config.yaml
arch: "unet"
model: "segmentation model"
dataset: "patchworks of several textures"
train_examples: 36250
image_size: 48
crop_scale_min: 1
horizontal_flip: true
num_classes: 32
norm: "groupnorm"
hidden_act: "silu"
weight_standardization: true
pixel_unshuffle: 2
widths: [64, 128, 192]
blocks_per_level: 1
block: "basic"
attention: false
upsampling: "nearest_conv"
init: "kaiming_normal"
residual_init: "none"
optimizer: "adamw"
learning_rate: 0.0029
beta1: 0.9
beta2: 0.98
eps: 1e-08
max_grad_norm: 1.0
max_steps: 26800
batch_size: 64
epochs: 47.3
lr_schedule: "step"
warmup_steps: 5360
weight_decay: 0.05
Rows from block 2 of a small segmentation model, named by matrix and row number. Rows with one number belong to one channel. Each number is 500 + 25 x the weight over its row's rms, rounded and kept within 0 to 999. All counts start at 0. Numbers have three digits each.
After each channel's rows are labels from the 100 images, of 14976, where the channel reaches its highest value: "peak on" is the class under the peak. Only what is clearly more common there than usual is listed. The data: patchworks of several textures.
# convs0: first 3x3 conv (model.mid.0.convs.0.weight, 192x192x3x3, standardized in use, each kernel summed), inputs 96-191
# convs1: second 3x3 conv (model.mid.0.convs.1.weight, 192x192x3x3, standardized in use, transposed, each kernel summed), outputs 96-191

convs0.43:489532453490489481494521487544533513484507460526520501457538472500509483523492513504495539503504507522522492489548496520549540507487510519534544447441521517474497496481473535475512503513534475508516487518493497483529496501502551501543482497499534470493515499487532507496507567520534505500
convs1.43:498530495499520523527519516504542498510514485454506475448482493509502488507544518510527485478513495477470544492501537500534473458469514486502504508501500503520475488510509507495502500474491499474491536504510488474455494510498534460496483498513505478522491542521525527501466482483469489471
peak on: rays

convs0.18:507512454518536482517469508507489487494511487488510497488480489502517477515530516490498552468496518482527503485525468521492529539453510511471455529497536491469504508517458471534513476508484474440521475504489477498489503517448504453501492463520530467503489476503490509502527453506505486499
convs1.18:520499534478474552476539492537518499491501469513491488468553497488559488502527503481476514484487481492467562475504479527511489512508507469523480488493530491471530524467477503473510523480506447559513500499506493504503522455508500507484501513501521522518478520511473546510467489466494495497
peak on: wavy

convs0.54:495471500530487489505503510494515486518467495496496554552549466520462554444491477513530472475478482493491487468514481498512496534506472526507489451489506483469502456515503553507495520462488491460497507495496489529493495482505466499524491482502498488496440466501514484496471494502522498458
convs1.54:522491468437496459555461477489523491501514489503498463494528508451473506515523526514459528458513512501523543486466507512477478521544540549511512506457462508492496523495477458485534490526550467520497494541511491439486506468499542505509546515501506479472506514551522552505528536472499484525
peak on: rays

convs0.149:522504496501495490512483493511499474497543489478520500467486480503517504523523561527499495524482512511532504526503510535494521532525489555501478516504496514493568510471448511473495546553532481472516478522505482475506507488488521488510491487463481474462490499552473479481504546494506514497
convs1.149:505477499511472502481502520491481521546476523508515506503523497517491465442525486508555512524517501506470516461496483455510531483535489499491507507491518493530464493514570506521527530421496498537492461473503548530502533502494488530494558505525537538525502522484490496507493481493535509524
peak on: rays

convs0.174:504495483461481506554535480525544495441530485524502504468537506516506478511527509539503511483549554493521494554529504518508550503531493520539478526484510527507500521451499495508515534511550492502520464531509498545536499493494557480503546524500515493510516487513533484524461529518510503537
convs1.174:512470537553532526470504541465491520537506548491506501539482488541535521499488483512513526522473509560500487508487554466524525515540537524509506510491478490468499470499520494497485479518449512493506509484499531501501489534481473489520499505503463540515504522481463521488538461489529500465
peak on: labyrinth

convs0.169:497455497477537521524545483537535529444543490525502509480515510536530490506523502536499520491493499507549493547549486523540534515480486512550489486494502514487486503462533497512524543512493494503500494495528450513513518480468515487480554489489533503493537483487502493527500525497506490504
convs1.169:512497518509507519504507566497499503550509525483514521522443502472515525505487514468506499504497510532482500529558561500504492493494519513489525529536502504502538538530492502529509535517491523526513488532471535521562526538522504556503521510486551544513529515515512524493533497513532522498
peak on: rays

convs0.118:457553470469493463500493512513531483480482532497541474526523521535509506499529526466496533482489541521552533499501463521500510536503508528493478497490497516474498503479484542519536537495489437493448468487530516511500485538524469487502492463456521494486474501508519521529507490490540455504
convs1.118:511491496494498528483476488432486490495520469507490537503516478464466497538524490528496508501506483477461447508520519495474468477488551513470510486499477557458461517486495471479419495515472481477472503481508511497532496497480552477525506517546462518502522514520460514446510488501492547494
peak on: rays

convs0.136:499530513500501529520554480536542512552501496545546481546489509553490540532531534501516512520537542505513515479521512515525555539507472498527485515482493490521516508485481488540518498515534459493508505508483519526518497509506465518515491513509498527450509479531541467512497472528497515498
convs1.136:522466505493491501465446505479460488483500494488499520528508539464522484511527500500493506500503460529473473496470524486493476490528523514504518478507500529411493471528531483443490496531436480505467511493499499487468507446507519487482522491493473492501510482533459544456472509450545491509
peak on: labyrinth

convs0.161:525504499520483509541527430527530551533529562512494452533492461464521540463540475513529480525503516516504508497544481515520540518516445520521479520506517500496484501478522513497528484455499475523506462520496551492527469496484522521472507489529524501526498484492516486528521458514482487514
convs1.161:500496546494515452474509487515456455497480462495494541550513525499504512500468505471483512529494445506514522567463489484508485467521496500489522504514480508509510500535445497542483511510531472505489495478534472466511506521483483513553425543499468471458499507544497479488490520472499490524
peak on: woven

convs0.107:492517522526471482482513480504504484471485444520549523534493505519509527514472515474495508511495478469490508494509461516543531529484512464528466466514530470544498460519524542521539489488487542494502506508498493505506507490532506502494455454503534524501521498505528468528513525523526481482
convs1.107:518436514533531551487567530506522539536533536543534510535516513521526505506523502508520488515511507524489504504538547499501540518512516516516514521514461532453508499529512496516509491528471511492475528481527522534490507512476518509490519509518481532494481507513490535484527485471521534470
peak on: labyrinth

convs0.177:451513499479480490491498463502504495517491472498463453472497502530507509535489466466479503538520483489483522511497530488494469474520471492486494533507509507480489532481503492506519520539500485528506503486518531547521495468464505519527521552539507509501508498505491500507456476506440535537
convs1.177:527522477497469516591491556506517539477523539499505514543462488502521523473526533537477493507498532534541481514486534500513509532522537541517497453457522480511529472454490525525496481516500495510512489511465518524515486479495493470464548489460508450494533478490493493506483506526546488499
peak on: labyrinth

convs0.179:532509461488486572516519482513490528461534505500507482478519508473497488473500494514504505458535513521495531525514464528483539512489474501500483513511507478515503525485547507533532461483491525533518471492534520524518518507517511522461536514508508514519501546474498505489440512530481467553
convs1.179:493479557513529480484468510476474538552507517475502497511488515503470509532469521540515498516502455496464486539511538506494504468516510490462523503514549511474539498501468499510492490502437513505504538486489507470497505522488532507526465502494512464516529512512490515484565523473463510478
peak on: wood

convs0.85:486509489465516471506533503492530507498539536519503484505475518477502532562529566480489530525506544498511477450530506528536525492517548525521523514488484503478500533497492473499505391510510473515467486494492502489506494483468507491476485496436489508467464472526520509518552481512501520523
convs1.85:471463469499519518502474493459494481509512471507487521488448524528474483476484502503492496501539507509491495518511554498473498497499457519490535537516507532465475533501488487521518509478513495522485520486541511531520476474512514501552457468554509475519486548538486431495476506468477512473
peak on: rays

convs0.82:549514533485519525503510467522497486544491532535510522525467507470508485474494466528480531543512542533518510414530527523524520530508530479520497489530489473508469480523526453469487466464490476503502483488488438465491498529477493522479529483481516539506494511500493492481512500500521470460
convs1.82:479490496462464478492505517505488489476455481487478467525506492495474496480485500465494466487485481455472478532474456488460471472510455485490478488508530502552551525510460488526533498504545514540529503536505507510524520510511516506504507510503532490516519527494574487542491511540485495518
peak on: wavy

convs0.138:476487483514492502494522530512510505468533483522526520496511521524513533543522522495490536549511498541534503462551516506511504507521506494499532479445487474500493494515491560532512524447528507530513525522484490505502454508516509518506544471552508476506531488550535535498488510530554503507
convs1.138:521485461469525511519457464471486522473565509499532522497477537498488504516517503514477516530477499508457461523534529510468449516491498502456508527507526492455481493477488465459477480506468493456490583484491491492504510491490505484522500482488504482518506514507490443478487490492500514489
peak on: spiral

convs0.34:500490539538475526509519453505513507530492519508473476517535488417490511543509498509539504529503505492496471509526479496524526521471470515521509538466516504512493517480512472517531500511505498486498453516512538435533520454512534498495493488495533513518470524498515464530488474502497506502
convs1.34:533469512465532474506451503509449488477520513507536526521450548507508485471455481511480504513493501504514501522490483506479481483521518514457516473530516548496496494553470494549486483495500488491471555476532510493507502526497518545496493506495496492503524491564472504516513521493510541516
peak on: spiral; rings

convs0.67:496483428451521510514524516505525490482514476525507489532491533489516523463508468510446474487494511531504512503505518502491518523499507517522486445486504465524529505527480462546543498494506513534523530536507493506541513494487496517462513483518531499487505515518554480541488522521529477470
convs1.67:535492537513507534466459473491446487533536514496523476495529517530498513530481500488507540503546521498474475509513477520495541524534498505496506561501511496523471512532514474477477533493547506470509462500511494522490493526512476506557500524522494490493496524520469549490507500507504465510
peak on: dotted

convs0.182:509488539512489528505518491517488519512510535519495516569486530479476541456489481549509506493496512527512484505539463507542530509481516507515514499499491529535508485536520501483499479482521440505511514501497502473521524532448513510504491476469511517505518527497498464492528518504524480499
convs1.182:495474453489477462500496527454491472492474470464462489507476426491430489489497485477468418504462467472472482517491493450487460462477510471500449488493498508508521493529474501490512517513518499527509463493491483518500493493474519507459564495531518478507536491467509468523490486531478518521
peak on: wavy; plaid

convs0.180:466500474478521492516534479524537509473513496529519507501541485542501523528527498519514492512507520482483484559539473486529529500509490530524509496503513505490481505471495507511531550495484487509518448511511504539536475501463514497479511512527530502489532489463513520534527518497469502559
convs1.180:532502507505490523515523547505507508527497521509455467529467491497529521489467504505492509487468511540518530505497548494538532509531516518523515508465475522545508495457529540499511483494504529514465463507483502502504503507504473511504521514500529504522520540496489526513524481546518530471
peak on: labyrinth; looped

convs0.4:505518438513477502533540507518538515492533529544491483483509520497520482493527478531488501510496566513520498489550492533530536514548455556541503540545503467514513489470505499510540507510522491523479486497480502519536475456470511485513544483522533464519539498517505500540451508503514489494
convs1.4:508477533525509523495517529465450480519468518479497493549519510482461520482448531532514493523498475507483475529502510461509523486503511540491488519468476541514481492534550471530498495455475500498476448502496521458535532442452518530491505521499509504473461527548470510522522468500514483509
peak on: rays

convs0.142:496533507519518511499542499526527509520527522518525501494555457549455503510501526539495510471523533504495497499514483534523527525514491513539540525522493503533493513502495476517512499494475474494487503478510531520561480525483557560509475519467482452435518555461509518503498508487476499518
convs1.142:502505491532501528538469538429518500524495528503537491485482500503522503519465497514522503489534531498495476456504517506482531507504495553506494522464467512471475546454526495481441516496479505529471481490517569540520494528493494502502531519473514519515463518540511555534519497497522510493
peak on: camouflage

convs0.64:499499560543490526480503524501495499547498535516498489437508458511478484526494541536533524480520519514510495478504501507488500515511481499501530524494498533522497527422445491492518520525483483488513413508476494523512488492487547524526432502476524505485484525508511542492474475516484529486
convs1.64:505478464472462480459456503469469481479476522513521487439446537511532530511460497482480456516468460492461510424450496493511501482511520491477516466491492513500491489567558474492499496493479492513475506515507550537482492462503515525440494506526503497521512518543539499483402494524509540501
peak on: wavy; looped

convs0.164:514493482500546479497522492519525476488542502507480525521506522490532452492532492530492518461503492506498502564514478526517508510476494498510506514513531525498480503487514484518510530395508474503494449502495507487529529469447510490491552487519521514511534526486499507521477536513503500504
convs1.164:515506508466479559520543536499517493512485533504507498479504528536482549468507544495501498475531530514523529493508519504474522498540468526515452496522534517525545484489486550493485456462494521490543495512474498517503477561514497562504529514503519533499539495467509476526545492493508521484
peak on: spiral

convs0.5:518494543533501526504541524521534518504512577551472520504488464505525508513493497568525515511530540528542511447535509496510517557530540478556528531489532518483505508481446500469512480500483482481500462507512512487525526534511489466527464500493515507500498500471492507483518450484508488479
convs1.5:492475452455478516485461494473510493492483477483506516485477500518484494525473471458444479532514448519472480504502515463474481439496533504479469488511477522470499484531501467490436502509466465510482472452494536494492482489490515497451534495530478466481533485537498517476460478494533584503
peak on: wavy

convs0.130:485517487451439475476493523527545477522548465514502488529505497497509536511555501448458501512473508531541482465521473523540507515532467496506507550527486496515480545501515517485558471497520518548489525495517481493511495470473490514497523504491537490487499533522510496535462529515524454510
convs1.130:475538514565503533513501474508483540525563470485525487513527509516495482512507533537543487498542502538540489535560527549485504483507523516519510495438510502430488479494520496516450510523483481471502454466515514497508467497472504486499483510486492475490487512505461522471503486475486510495
peak on: woven

convs0.112:544518532487463498507531531530533518527523492528509500519516489452510496469531510515484477479504481536554499504508521529543507505520483487519520491473500469511518539515497501519519474456557482515485475510492524513540507503508551504512514522494509475517514539526533526531521473529483515521
convs1.112:506506525503532512498521515488499556521519519561519504506483500536501486490454539469523507536479511464458500525516498495494524508481506495494519527524466513505500470492508484464465512531449503480488533510522534468452497526499485507466477516494494506540528479494503463463521493501524508491
peak on: spiral